python train.py --dataset="short English words printed on busy colour backdrops" --horizontal_flip=false --encoder_num_experts=16 --decoder_upsampling="pixel_shuffle" --residual_init="none" --momentum=0.95 --steps=13200 --adamw_weight_decay_other_params=0
Rows from block 4 of the encoder of a small image FSQ autoencoder, named by matrix and row number. Rows with one number within an expert belong to one neuron, the router's apart. Each number is 128 + 24 x the weight over its row's rms, rounded and kept within 0 to 255. All counts start at 0.
Before each expert's rows are labels from the 100 images, of 14848, where the router gives the expert most weight on average: "colour at peak" is the nearest of a few named colours to the mean colour under the peak. Only what is clearly more common there than usual is listed. The data: short English words printed on busy colour backdrops. In brackets: how many of the 100.
# router: router (encoder.blocks.4.mlp.router.weight, 16x384, trained with AdamW), inputs 0-63
# up: expert up (encoder.blocks.4.mlp.up, 16x192x384), inputs 0-63
# down: expert down (encoder.blocks.4.mlp.down, 16x384x192, transposed), outputs 0-63

# expert 5
colour at peak: white (80)
router.5 [150 145 144 139 141 151 168 107 105 131 137 156  65 153 140 132 104 157 124 167 128 119 151 139 100 139 157 136  83 145 118  82 147 106 122 107 104 146 100 184 145 138 107 134  93 114 128 114 165 116 154 145 129 101 164 127 131 146 124 170 109 102 122  72]
up.0 [108 132 127  86 140 140 123 143 127 108 112 133 131 145 158  99 132 141 125 116 120 120 103 129 113 121 133  93 110 192 103 143 150 142  99 130 124 110 116 135 115 158 146 122 129 159 104 111 115 123 147 115  57 125 137 158 142  68 115 142 104  94 139 142]
down.0 [154 141 132  84 114 111 179 124  63 140  64 101 168 129 110 127 153 140 166 118 136 131 117  98 142 150  85 103 101 129 119 114 123  70 124 125 123 131 105 110 146  96 150 114 125  85 117  93  96 125 122 152 115 134 155  73 110 146 106  94 122 175 132  85]
up.1 [136 117 114 145 156 116 124 124 100 106 123 132 138 105 143 129 138 148 121 148  91 141 165 119 121 126 183 110 150  63 121 149 128  90 123 110 164  93 123 125 106 105 108 173 125 144 169 112 152 140 138 157 150 133 102 134 120 116 136 149 103 104 119 103]
down.1 [152  89  98 163 103 139  66 127 123 142  84  96 138 125 115 154  80 114 115 101 112 165 143 169  94 129 148 157 125 148 128  90  90 150 120 137 132 149 155 137 116 121 103 129 131 119 152 114  94 125  69 121  90 155 125 142  84 159 136 142 144 166 155 136]
up.2 [164 165 130 110 162 131 175 125  71  92 130 167  66 115 144 145 131 132 152 135 129 114 111  94 110 156 116 148 146 152 105 124 112 129 112 118 173 115 152 159 168 111 112 142 112  95 100 131 161 140 141 122 152 113 152 120 158 138 148 109 115 143  97  85]
down.2 [129 117 116 117 104 117 100  88 121 141  79 148 129 151 115 170 128 118 126  84 127 108  82 130 141 105 184  88 183  83  90 130 163 146  94 127  91 127 117 127 134 118 104 137 141 121 103 133 137 159 164  88 149 123 177 135 105 104 130  87 148 132 161 117]
up.3 [188 167  91 116 137 130 134 134 131 136 119 124 143 126 141 181 157 136 109 124 140 128 105 142 112  98 126 107  92 127 182 115 137 137 128 137 130  97 127 100 147 167 123  99 100 117 104  80 126 116 109 130 105 145 104 167 138 111 106 132 183 101 147 155]
down.3 [152 127 157 135 116 106 125 143 157 134  88 105 123 151 155 118 145 146  96 153 139 126 113 162  92 122  72 136 119 113 111 115  89 158 143 115 131  96  94 106 133 145 171 149 122 124 147 109 107 127 164 121  93 105 186  78 165 130 156 118 133 105 106 125]
up.4 [113 131 114 113 130 135 112 158  89 148 155 122 145  66 100 146 135  92 141  59 125 147 110 131 127 150  88  98 166 143 105 135 120 124 168 156 125 103 138 119  99 126 133  96 135 131 126 136  98 116 109 116  83 119 104 130 115 128 139 119 136 160 118 123]
down.4 [164 131 117 125 152 132 163 116 149 141  98 132 129 134 110 118 171 136 126 123 143 123 114 132 135 150 135 151 136 119 140  45 156 149 116 121 175 149 133 118 147 115  97 183 119 146 107 105 150 179 150  92 123 105 114 112 122 120 141  61  96 104 148 143]
up.5 [151 142 118 159 182 115 155 146 154 117 163 139 127  91  98 167 114 105 107 133 171 139 130 143 176 174 158 113 130 142  97 130 142 111 109 136 136 131 126 117 152 148 147 117  79 117 106 156 153 136 139 133 110 107 128 121  95 120 129 158 117 116 120 132]
down.5 [103 161 152 119  92 145  97 123 100 129 123 131 128  91 128 102 121 137 159 161 120 105 127 108  82 109 102 110 105 139 175 110 130 113 143  79  80  66 132 128 132 148  90 107 118 118 131 133 128 103 137 118 143 135 153 148 142 106 120 182 186 138 165 152]
up.6 [112 170 126 153 154 116 124 109 127  48 160 139  70 193 112 147 184 155 142  85 144 110 108 157  97 136 133 112 143 108 142 158 103 159 126 179 167 125  90 166 117 120 139  97 102 142 111 147 146 127  86 119  79  52 115 165 105 133 120 121 128 110 141 110]
down.6 [145 162  93 135 126 159 152 113 114 157 154 158 147 113 165  73 125 127 115 139 111 107 114  85 144  70 107 152 119 105 119 146 160 115 110 170 157 156 139 115 178 151 126 129 134 110 125  81 151 140 130 191 145 163 175 112 155 120 119 188  45  95 144 124]
up.7 [131 161  82 112 181 118 136 127 137 121 173 144 121 115 121 110 135  56 115 161 163 116 123 139  90  94 128 178 112 118 117 130  99 121 150 100 183 111  98  97 156 120 109 170 125 129 133 130  86 123 103 120  92  83 174 145 158 135 126 180 137 168 135 104]
down.7 [141 107  99 144 174 129 122 162 163 144 123  99 119 127 137 110 129 109 150 167 118 177 141 110 141 156 105  85  89 121 103 133 133 132 145 135 175 112 138 125 119 130 104 156 149 115 120  98 128 173 117 134 103  98 129 157 135 152 152 105 138 109 126 137]
up.8 [104 147 154 116 140 146  92 116 136 112 137 144  68 172 123  74 130 139 189 130 163 136 116 157 152 103 141 107 143 133 137 115 140 129 120 151 144 121 130 132 110 142  92  82 126 154 113 132 152 113 123 137 120 122 128 109 115 130 124 137 161 132 121 152]
down.8 [159 177 100 124 100 125 116 136 139 159 154 133 120  91 145 148 154 132 126 136 142 145 146  93 139 121 109 120 104 104 109 136 123 121 124 122 205 146 145 141 145  98 133 115 133 127 172 122 119 145  74 124 153 105 104 126 147 132 130 145  98  86 173 160]
up.9 [126 181 129 134 145  93 152 175 119  97 154  98 172 110 137 143 123 108 174 129 149 161 115 127 124 130 155  97 129 123 107 100 117 121 104 167 115 107 119 127 109 139 141 100 119  85 168 133 140 114 113 112 104 101 161 102 119  72 139 170 140 110 123  70]
down.9 [130 119 130  99 146 146 132 112 127 113 163  98 111 132  96 137 149 138 113  90 148 100 163  95 117 141 122 144 147 147 144 106 122 103 139 101  95 118 162 125 113 114 137 144 101 132  92 138 121 124 130 137 160 120 101 132 147  81 147 147 112 123 115 122]
up.10 [138 156 117 110 153 173 136 137 133 108 111 102  97 124 114 130 133 138 143 167 161 106 126 116 133 104 111 115 106  99  65 111 164 124  98 115 136 123 102 171 123 116  85 141  82 145 151 136 106 108 159 162 160 114 137 123 140 130 141 152 105 114 127 104]
down.10 [120 117 130 100 120  88 108 130 127 147 125 140 130 128 110 153 106 146 119 163 123 115 119 104 161 184 151  84 125  93 123 138 121 130 106 152 106 100 132  90 130 130 174 114 147 127 157  94 146 116 115 139 152  88 139 121 106 127 127 113 201 113 115 133]
up.11 [193 138 133 131 138 132 127 125 126 133 111 156 189 133 137 129 129  91 109 134 172 119 160 112 120 138 116 131 130 125 111 105 112 133 115 128 132  97 126 172 148 124 143 150 125  92  94 131 141 141  93 165 111 106 156 142 158 119 103 164 149  72 155 156]
down.11 [121 121 179 142  47  98  93 113 119 129 170 129 116 127 112 136 107 145  88 133 141 132 133 103 111 151 100 110 129 106 146 150 152 123 158 121 118 158  86 137 104 119 115 166 172 116 148 129 158 117 112 147 129 122  93  90 126 158  73 134 147 134 122 133]

# expert 6
colour at peak: brown (71)
router.6 [103 135 137 133 154 132 154 130 113 105 109 167  66 138 129 116 105 191 137 155 151 131 171 145 116  92 138 122  80 147 108 125 139  89 147 103 125 124 106 154 132  81  87 118 127 106 113 137 153 153 164 122 120 120 139 148  95 153 138 172 111 148 150 104]
up.16 [121 142 241 121 130 115 103  92 151 144 154 121 115 133 156  31 119 124  97 120 139 140 132 156 131 132 115 148 124 107 137 134 154 130 126 130 109 181 158 119 113 189 118  94 118 138 122 134 141 141  83 129 163 142  76 141 158 116 143  80 125 143 160 120]
down.16 [123 107  79 134 117 122 130 118 137 143 129 176 103 144 128 122 135 131 161 158 126 151  95 134 140 125 111 134 154 178 138  93 137 130 138  77 101 119 139 122 135 135 114 114 146 108 106 148 137 105  96 124 114 121 159 122 127 139 123 135 136 124 129  88]
up.17 [106 134 115  77 117 171 124 130 111 136 112 141 106  99  97 152 143 154 121 134 126 170 136 136 139 140 107  84 112 195 133 149 123 136 143 141 119 156 141 101 120 160 150 125 117 155 110 136  98 153 135 190  95 101 100 151 147  93 132 150 111 126 137 128]
down.17 [137 159 161 117 128 165 120 156 127 125 111 135 119 123 123 112 165 162 139 106 151 109 148 167  95 106 144 115 126 176 107 135 110 110 152 113 123 109 119 106 107 119 139  93 158  84 155  79 112 112 147 137 145 146 154 125 142 118 135 131 105 138 110 159]
up.18 [ 65 159 144  91 115 155 140 129 138 122 106 112 167  98 110 119  98 151 146 175 159 101 122 171 133  85 121 118 120 157 153 171 141 127 162 174 128 119 121 111  90 113 177  75 148 118 132 147 149 111  77 151 112 154 138 135 140 107  90  83 156  98  65 130]
down.18 [136 140 120  63  72 109 106 102 104 143 170 179 118 137  97 124 143 161 164 122 152 109 141 125 115 130 142  69 196 131 105 111  99 122 121 111 150 131 154 123 162  98  96 141 157 126 132 130 120 113  63 127  99 110 119 120 176 122 112 147  97 141  76 141]
up.19 [130 108 115 127 114 174 120 132 128 159 121 132 172 119 132 186 127 106 119 131 139 129 147 143 131 118 104 115 152 180 120 145 115 148 164 163 108 120  80 122 122 116 137 166 116 143 165 127 126 135 151 136 132 138  98 124 139 114 130 103  97 152 142 150]
down.19 [113  87 113 130 196 130 122 114 129 158 135 125 159 112 119  94 113 151 138 145 150 135 115 122 101 130 167 157 151  98 153  67 147 109 157 133 129 121 110 124 160 161 150 114 118 151 132 171 110 101 147  91 132 141 117 140 115 132  76  95 117 161 153 123]
up.20 [149 148 168 118 111 118  98 167 111 127  86 163 165  96 125 115 128 137 115 102 130 130 120 137 130 115 143 158 157  82 156 108 147 112 131 128 128  81 138  96 161 141  98 141  79 111 139 131 146 109 157 119 124 141 166 105 134 116 131 135 145 103 124 146]
down.20 [144 148 139 126 136 117 106 109 120 119 133 111 128 129  99 135 162 167 156 105 146 115 157  85 166 134 119 109 114 131 137 169 112  66 140 145  76 130  93 154 124 127 154  93  92 105 120 146 143  87 115 121 128 121 146 134 119 146 119  76 138 113 123 137]
up.21 [119 146 125 117 114  98 153 102 126 155 144 142 174 128 116 116 164 167  89  92 100 107  68 149 123 131 173 140 147 112 109 145 165 156 160 100 154 103 137  99 146 164 143  94 136 155 133 106 135 109 176 142  85 118 126 120 138 146 131 123 117 143 160  96]
down.21 [114 140 167 141 140 119 132 157 121 120 104 145 124 107 164 133 154 151 158 168  73 121 137  87 153 120 127 114 123 123  90 138 123 113 115 103 129 130 134 114 110 157 117 154 142  76 143 136 147 149 113 118 171 127  99 108 127 148 117 135 152 150 111 117]
up.22 [122 143 102 146 121 149 134 101 156 137 118  98 151 115 102 148 136 134 131 153 135 129  63 115 163 154 137 125 117 146 128 138 144 139 101 106 116 188 111 192 115 106 181 111 145  95 120 143 156 158 160 137 127 147 146 137 146  73  97 141 148 102 113  98]
down.22 [146 101 158 100 101 141 112 116 125 140  92 142 128 109 111 165 142 111 126 122  91 146 144 149 107 132 127 109 137 109 127  96 122 143 158 129 162 141  85  94 148 134 156 127 145 144 110 143 133 139 132 115 143 110 103 141 142 138 143 156 138 140 116 117]
up.23 [ 85 115 118 124 114  99 133  95 107 139 108 158  83  90 179 140 170 122 137 151 174 177 100 113 153  97 122 106 134 157 171  89 178 129 146  98 137 180  89 131 154 138 156 125 121 158  87 135 102 108 177 123 107  92 154 135 147 141 135 115  99 109 115 117]
down.23 [109 123 134 129  33 135 116 121 117  97 146 151 118 196 108 139 114 139 127 141 110 127 134 132  86 148 120 142 142 103 103 100 152 122 123 145 114 146 108 104 124  98 104 152 141 110  97  96 108 150  90 119 116 149 104 123 165 139 142 105 108 130  65 131]
up.24 [136  90 108 102 136 107 177 119 129 142  94 115 152 141  93  55  85 113  72  83 158 124 126 172 139 137 116 138 116 197 152 113 107 140  89 158 110 145 161 118 152 155 149 109 140 136 119 121 130 134  94 136 144 129 155 181 113 109 132 134 120 138  97 134]
down.24 [148 127 107 106 144 117 109 119  52 123 163 124 131 141 131 113 161 108 129 122 184 142 106  90  95 118  74 132 115 130 120 154  98 115 122 137 159  97 154  86 101 145 117 118 120 105 153 123 122 138 118 118 120 124 100 104 136 154 127 109 171 134 147 155]
up.25 [130  83 118 138 105 154  91  81  98 146 127 161 113 142  72 133 148 135 157 144 107 148 128  78 144 139  83 133 102 107 116 105 108 127 111 125 163 129 163 143 113 188 166 141 159 132 141  98 123  91 203 149 139 107 113 202 154  98 123 135 139 122 107 162]
down.25 [ 97 128 133 128  93  99 146 128 146 130 116 113 131 147 129 136 156 129 138 122 138 116 146 138 172 123 140 124 122 129 148 150 142 155  95 154 123 131 123 105 120 115 120 126 115 106 149  91 154 101 113 148 152 101 115 122 146 113 189 101 119 139 114 111]
up.26 [148 101 144 132  28 126 136 127 145 129 134 123 149 160 119 150 141  67 117 139 115 167 143 124 118 101 110 139  67 111 136 105 118 129 124 113 123  90 113 154 133 116 128 129 141 100  64 160  80 124 134 100 131  89 152 151 120 111 105 158 120 152 117  82]
down.26 [142 135  87 107 170 139 123 172 128 144 149 125 130 111 124 115 159  95 114 175 125 113 152 125 128 131 115  98 103 147 117 161  97  85 115 191 118  94 105 130 114 100 186 147 139 137 165 128 129 167 103 134 128  89  62 122 138  91 148 168 134 121 120 129]
up.27 [115 132 126 145 148 103 137 135 132 139 105 102 108 118 106 126 114 108 128 126 133 107 158 149 138 138 137 109 177 121 167 122 150 116 121 159 149  85 138 108 112 157 151 158  97 113 159 165 148 108 126 117 149 137 136 197 131 144 136 150  81 123 101 139]
down.27 [142 140 108 121  97 140 177 155 131 175 173 130  90 138 121 141  78 163 124 131 128  94 131 135 132  88 137 114 101 123 141 176 187 112 154 152 156  81 133 138 124 146 110 133 160 105 124 131 152 106 152 154 117 128 138 141 139 132 152 117 136 138 161 149]

# expert 2
colour at peak: grey (58)
router.2 [148 159 109 125 165 148 122 152  97 130 142 151  99 122 142  90 100 139 140 154 108 140 156 164 113 101  99 125  86 120  85 111 114 129  99 151  93 130 105  96 162 107  85 105  81 123 116 123 130 114 113 112  93 102 164 114 148 117 100 161 160 109 150 139]
up.0 [151 130 148 167 116 152 121 171 150  68 169 120  98 104 104  94 161 129 119 163 172 125 139 113 104  89 141 125 122 119 157 144 137 124 115 118 176 129 121 117 156 117 114 152 132 140 120 108 153  94 111 168 131 110 152 106 169 140 123  96 140  88 124 167]
down.0 [134 154 145 164 140 111 100 165  89 161 148 159 149 106 151 158  61 127 136 121 109 117 152 122 123 136 130 137 127 128 132 131 125 143 134 104 109 121 138 131 101 102 130 135 118 138 157 133  87 112 129 108 121 127 100 137 117 150 140 110 134 158 113 144]
up.1 [103 161 163 123 124 134 138 143 103 102 129 146 181 135 156 109 112 120 151 103 113 128  65 158 162 102 121 137 133 185 140 117 131 144  96 154 121 151 115  91  85 150 139  90 176 126 150 169 107 127 115 147 124 132 125 121 112  98 127 111 151 160 125  95]
down.1 [118 129  79 130 157 121 135 149  95 115 130 145 102 167  90 154 132 113 127 156 164 133 143 114  94 142  95 116 157 143 133 126 154 141 117 140 177 115 102 100 127 121 106 162 126 108  97 147 113 121 151 151  94  95 112 147 142 163 121 123 161 124 168 144]
up.2 [116 112 117 119 186 112 140 114 116 115 117 167 135 122 111 108 136 152 134 108 141 154 150 160 139 121 120 141 162 144 119 119 126 102 115 100 159 167 104 135 171 121 122 101 131 123 126 103 126 109 153 116 111 175 152 127 164 171 141 143 151 133 131  97]
down.2 [131 107 106 180 131 105 143 166 108 115 119 131 103 137 123 133  89 145 113 144  88 119 121  98 151 137 136  99 108 145 143 168 137 142 142 167 132 111 132 107 112 152 122 118 104 123  88 125 110 123 129 143 123 100 138 146  43 136 173 117 151  92 107 155]
up.3 [115 127 132  74 114 109 121 125 152 100 169 148 131 154 169 135 167 179 158 102 141  97 112 143 100 149 122 138 105 120  72 136 160 150 151 149 115 153 172 133 156 182 109 135 152 175 154 132 145 115 112 106 126 133 138 110 129 130 102  69 150 136  99  81]
down.3 [101 128 131 118 164 122 109 153 134 147 150 101 150 149 105 102 135 107 111 152 132 125 104 115 153  96 155 139 153 148 138 103 143 144 135 108 110  95 118 121 106 124 141 162 157 154 121 105 167 117 103 155 124  97 140 115 104 103 106 178  86 113  88 129]
up.4 [136 131 142 165 134 154  98  71 100 102 132 129 104 161  94 121 145 131 126 183 153 104 123 175 177 145 125 117 120 156 120 146 147 111 100 119 107 123  85 121 118 166 125 121 138  67 133 200 148 137 131 104  87 115  91 171 121 145 150 126 120 126 110 154]
down.4 [131 143  98 131  71 124 130 154 106 143 122  99 117 164 175 153 128 114 110 126 142 165 143 143 142 149 122 151 146 101 144 178 117 114  93 136 148 121 149 129 130 160 131 150 116 117 156 135  94 113 161 118 142 133 140 134  64 165 122 124 142 147 101 131]
up.5 [121 136 181 143 151  96 103 118 140 118 147 138 105 150 133 113 144 175 100 174 186 169 136 152 144 167 105 132 154 121 174 125  88 131 106  74 132 116 156 136 100 160 148 133 157 135 123 139 140  83 128 105 153 110 102 156 142 124 122 100 105 116 139 120]
down.5 [ 84 144 119 180 160 141 148 114 127 152 105 114 109 146  66 115 124 117  95 126 113 125 161  99 159 136 143 106 109 104  77 169 119 129 113 115 131 134 120 121 104 140 169 133 126  83  86 128 127 159 154 108 109 180 153 121 149  78 169 173 141 144 170 146]
up.6 [108 108 172 105 110 155 192 118 128 151 110  76 153 110 127 124 141 100 115 163 166 138 145 144 167 120 138 167  62 133 124 135 146 118  86 118 127 116 108 152  99 182 130 103 166 147 140 129 131 143 109 131 157 119 134 135 155 128 123 108 112 111 131 146]
down.6 [105  88 143 142 153 125 113 148 100 186  75  87 120  84 153 125 125 130 161 128 112 141 102 150 108 152  96 136 151 129  95 112 122 119  82  87  96 108 132 163 132  98 119 138 113 118 139 103 137 148 144 104 134 140 149 171 166 175 123 174 156 135 129  99]
up.7 [103 133 108  96 111 158  93 136 101 113 156 173 138 114 127  98 126 117 147 126 120 111 139 147 144  71 154 128 131 162 117  99 158 157 105 112 108 152 114 141  95 104 163  86 101 176 155  96 105 110 167 142 118 148  91 123  81 156 135 116  79 161 108 102]
down.7 [130 169 132 128 130 101 156 113 133 126 148 103 119 107 118 119  82 131 142 147 125 130 113 136 153 123 155 125 125 148 153 146 113 116 134 125 126 130  97 141 124 111 128 154 157 123 117 130  90 169 175 135 114 112 120 161  97 134 123 101 109 142 154 119]
up.8 [138 147 117 145 133 125 142 130 122 131  97 129 133 140 135  91 132 103 102  91 124  92 133 156 162 130 102  96 128 144 158 117 132 107 105 148 151 124 145 152 116 157 160 139 112 137 158  99 169 103 163 126 156 124 162 112 137 126 125 160 115 141 164  68]
down.8 [171 118 154  92 121  99 141 132 181 132 153 111 120 102 144 157 170 120 162 117 100 162 137  93 128 153 119  98 136 153 137 156 111  78  77 128 128 106 129 121 146  93  93  82 106  82 106 158 124 163 154 122 123  80 108 111 152 139 138 163 127 157  87 171]
up.9 [100 168 154 152 119 144 156 139 117 170 146 138 128 142 146 112 122 122 121 135 136 138 111 144 121 146 114 143 124 137 102 145 109  93 136 102 124 139 169 104 169 119 149 129  89  89  88 144 101 119 125 123 124 103 140 134  95  96 132 104 104 147 124 110]
down.9 [137 135 179  94  83  97  88 108 102 134 156  86 106 131 144 136 122  90 155 133 135 105 144 157 136 149 115 151 122 152 156 107 160 149  93 117 108 102 117 152 133 134  96 127  95  94 121  92 121 165 123 106 110 123 172 122 118 139 113 114 151  97 132  95]
up.10 [157 117 126 130 156 170 135 123 145 142 116 115 127 149 154  97 118 129 100  89 111 145  92 127 128 108  94 140 135  91 149 122 146 142 187 158  95 189 121 110  93  93 176 122 122 134 114 121 152 126 155 186 180 155 160 111 142 123 111 139 143 128 115 157]
down.10 [123 126 126  74 112 133  94 122  93 149 163 152 116 103 120 135 182 111 149 156  71 173 151 152  93 126 133 110 119 115 132 152  81  99 135 123 155 122 135 137 124 120  49 101 122 146 105 120 113 163 121  92 107  88 134 112 110 134 134 103 143 109  83 117]
up.11 [114 128 119 136 157 173 161 116 127 141 116 168 154 141 115 108 127 140 120  91 128  89 148 117 101 126  89  90 143 144 130 109 115 125 112 156 142 110 122 146 116 120 150 105 118 138 158  94 101 128 116 141 117 165 120 131 139 144 146  94 172 146 143 131]
down.11 [130 142 154 116 144  80 128 157 112 141 108 151 146 165 111 166 134 128 123 149  95 135 104 101 123 107 106  98 127 148 107 138 180 126 113 115 126  89 129 164 121 173  85 146 145  81 136 124 151 113 111 117 116 113 124 108  98 141 121 130  96 143  91 148]

# expert 12
colour at peak: black (99)
router.12 [113 145 112 148 137 135 115 112 179 141 131  94 171  97 119 117 143 105 155 115 148 116 116 120 163 141 139 120 112 109 147 149 127 140 105 134 154 109 127 107 128 137 148 113 169 141 108 120 101 135 100  92 158 105  88 128 106 117 146  98 103 162 133 202]
up.0 [121 129 109  94 101 162 157 101 114 103 142  76 182 140 162 136 129 141  99 126 148  84  85 128 150 133 119 136 148 171 115 130 131 134 130  85 108 151 152 103 105 100 131 109 121 133 104 110 111 136  97 130 131 137 111 123 150 119 148 175 164 121 104 139]
down.0 [149 175 175 164 128 132 131 167 126  75 114 143 118 163 119 116 100  94 119 111 135 137 148 175 105 142  91 111 128 155 112 131 108 103 126 136 104 166 134 163 159 173 102 103 131 153 139  95 139 122 142 133  76 101 156  99 129 135 143  93  71 150 114 115]
up.1 [106 136 141 130  89 109 118  93 113 118 111 119 114  85 122 174 153 119 131 112 146 137 111 101  95 103 114 135 126 130 142 113  81 105 141 140  71  96 105 119 154 120 122 119 131 142 122 133 106  91  82 130 119 152  94 100 141 124 136 110 125  90 128  83]
down.1 [ 96 154 123  76 181 174 161 170  78 109 151 107 118 119 141 126 142  93 148 144 154  97 145 130 116 116 138 123  96 136 121 126 120 120 132 167 155 163 140 148 156 160 155  73 150 172 109 131 117 146 158 139 129 126 159 147 132 141 106 121 120 163 115 145]
up.2 [121 136 154 117 174 150 118  97 123 133 119 130 152 121 107 111 104  62 133 125 119 137 118  88 148 132 137 119 158 174 188 163 118 163 133 126 136  95 134  85 143 195 149 145 128 133 137 118 161 111 128 125 132 110 116 134 134 122 135 130 142 160 121 175]
down.2 [106 141 142 117 130 127 125 137  70 109 117 162  88 155 129 131 110 185  76 145 147 122 137 171 152 146 144 112 125 135 145 102 157 149 116 118 100 133 126  99  89  96 120 187 126 109 142  79 167 167 151 122 149 108 148 104 137 153 118 191 178 103 105 109]
up.3 [120 143 133 101  52 106 133 137 178 119 163 147  79 180 123 100 113 106 132 138 148  81  61 135 111 149  68 102 145 121 123 130 134 145 210 142 129  79 104 130 125 125 167 122 123 101  93 119  92 102 124  87 156 140 102 115 137 106 124  89 110 116  98 108]
down.3 [128  98 150 147 151 133 126  99 122 152 103 101 134 141 106 145 123 145  94 127 122 116 132 156  94 121 126 133 156 151 117 141 121  96 124 137 167 154 153  98 112 115  94 123 119 148 132  99 129 175 118 104  89 142 151 147  89 149 125 167 104 167 145 117]
up.4 [130 148 100 130 150 126 126  91 137 118 155 127  81  99  60 118 146 105 115 125 153 160 137 141 137 119 130 152 154 150 107 104 104 112 146 105 124 159 107  74 164 115 116 153 191 121 135 122 147  91 154 106 128 105 143 168 147 154 137 126 156 134 137 106]
down.4 [137 114 112 125 106 167 156 137 197 118 142 138 171 140 166 144 104 154 123 117  88 153 130  96 137 142 130 104 102 130 162 115 137 161 173 155  95 156 129 137  91 137 184 125 128 180 141 115 140 147 108 162 185 163 135 100 100 139 106 116 111 163 135 110]
up.5 [112 142 143 112  91 149 107 168  89  82 117 102 124  97 143 130 161 120 122 126 130 107 134 153 140 146 130 106 119 144 109 113 142 111 107 117 101 102 119 175  95 184 116 161 104 108 177 141 149 103 140  93 179 140  82 163 106 168  90  79 160 133 123 117]
down.5 [117 128 109 164 156 111 138 108 163 123 108 178 141 154 105 119  94 149 120 146 140  92 101 154 135 130 116 120 135 196 119 125 119 128 152 133 129 116  96 109 159 130 132 119 158 159 155 137 120 158  99 108  71 117 132  90 137 154 120 148 155 142 113 126]
up.6 [122 110 176 157 144 167 137 159 136 159 123 148 132 104 162 130 129  93 128 161  91 117  96 175 114 154  88 105 118 170 128 122 129  99 134 126 148  34 119 178 156 109 127 121 141 104 121 149 103 150 112 147 124 141 128 118 114 129 121 126 169 120 177  94]
down.6 [164 114 146 125  69 153 138 156 128 165 133 107  98 151 125 116 160 113 111 110 140 133 146 132  95 171 148 134 149  76 146 105 127 145 116 104 138 133 127  96 129  66 162 128  99  93  93 128 133 129 129 118  84 132 125 151 113 132 127 105  89 147  78 114]
up.7 [155  92 133 130  96 144 149 106 109 163 110 156 135 149  88 113 117 138 143 150 124 142 133 156 125 103 115 107 165 116 119 131 126 129 112 120 148  98 169 128 149 129 210 107 136 105 135 164 121 108 121 129 143 132 145 164 118 143 151 123  82  92  93 103]
down.7 [138 114 131 137 172 127 110 156 181 147 170 144 144 115 114  81 122 127 188 123 139 107 128 125 140 143  97 109 138 134 141 141  86 126 128 150 107 136 141 146 140 121 135 124 123 128  64 126 118 110 122 154 161 143 143  96 173 132 105  68 126 143 142 112]
up.8 [125 129  89 158 149 137 105 127 144 129 127 142 106 105 141 146 121 135 130 107 107 175 134 149  94 120  73 123 146  84 167  63 132 129 118 112 118 136 108 141 144 100 171 174 157 164 142 110 130 137 110 150 120  95 162  88 164 107 125 144 138 122 113 148]
down.8 [142 121 133 119 135 151 130 119 131 126 124 135 108 135 104 114 128 151  91 107 111 190 141 165 124 152 144 158  77 154 138 129 109 132 144 101 115 132 117  70 140 122 110 131 153 115  94 108 184 131 116 135 113 144 131 128 159 166 154 130 107 135  85 134]
up.9 [109 160 151 133 161 119 133 167 124 140 104 130  86 113 132 139  73  78  97 141 157 109 117 113 147 115 104 138 158 128 116 147 120 147 120 100  92 160 101 145 144 114  75 119  74 130 149 124 141 110 136 189  98  90 125 168 118  97 131 129 165 107 114 122]
down.9 [123 156 115 146 180 142 131 123 137 132 126 118 129 107  74  81 144 137 138 146 108 102 139 124 136 114 128 140 153 166 157 124 116  91 118 141 122 135 123  94 171 103 154 152 154 104 100 150 124 118 110 119  96 121 169 135  92 149 135 129 145 165 131 124]
up.10 [131 148 134 108  97  79 143 121 137 140 148 124  91 133 104  95 122  97  68 137 134 109 143 210 142  91 154 143 143 134 211 141 130 122 102 130 120 129 160 140 127 111 106 125 115 168 127 146  98 109 130 114 138 121 102 152 101  90 123 130 118 115 122 126]
down.10 [ 83 117 126 116 111 149 119 111 185 179  99 109 101 103 129  70  94 152 115 159  80 117 131 102 135 126 119 118 149 132  97 131 129 159 100 182 138  85 135  81 103  83  90 162 134  77 153 134 114 119  76 120 118 158 142 113 122 106 122 172 107 143 155 126]
up.11 [100 168 127 120 158 146 147 150 120 150 129 112  84 140 165  87 112 166 110 124 110 135 104 104  80 127 111  94 168 170 152 128 125 141 183 171 101 102  95 162 106 113 126 122 150 152 129 126 121 159 134 110 139 105 152 150 132 126  86 120 119 114 146  68]
down.11 [117 113 151 118 139 132 143 131 157 141 138 176 163  98 112 152 144 154  89 133 126 112 123 149 102 137 102 177 154  68 116 144 161 113  82 120 146  90 103 102  92 131 153 123 104 116  96 149 132 102 167 126 128 115 119 133 149 132 123 112 123 168 174  85]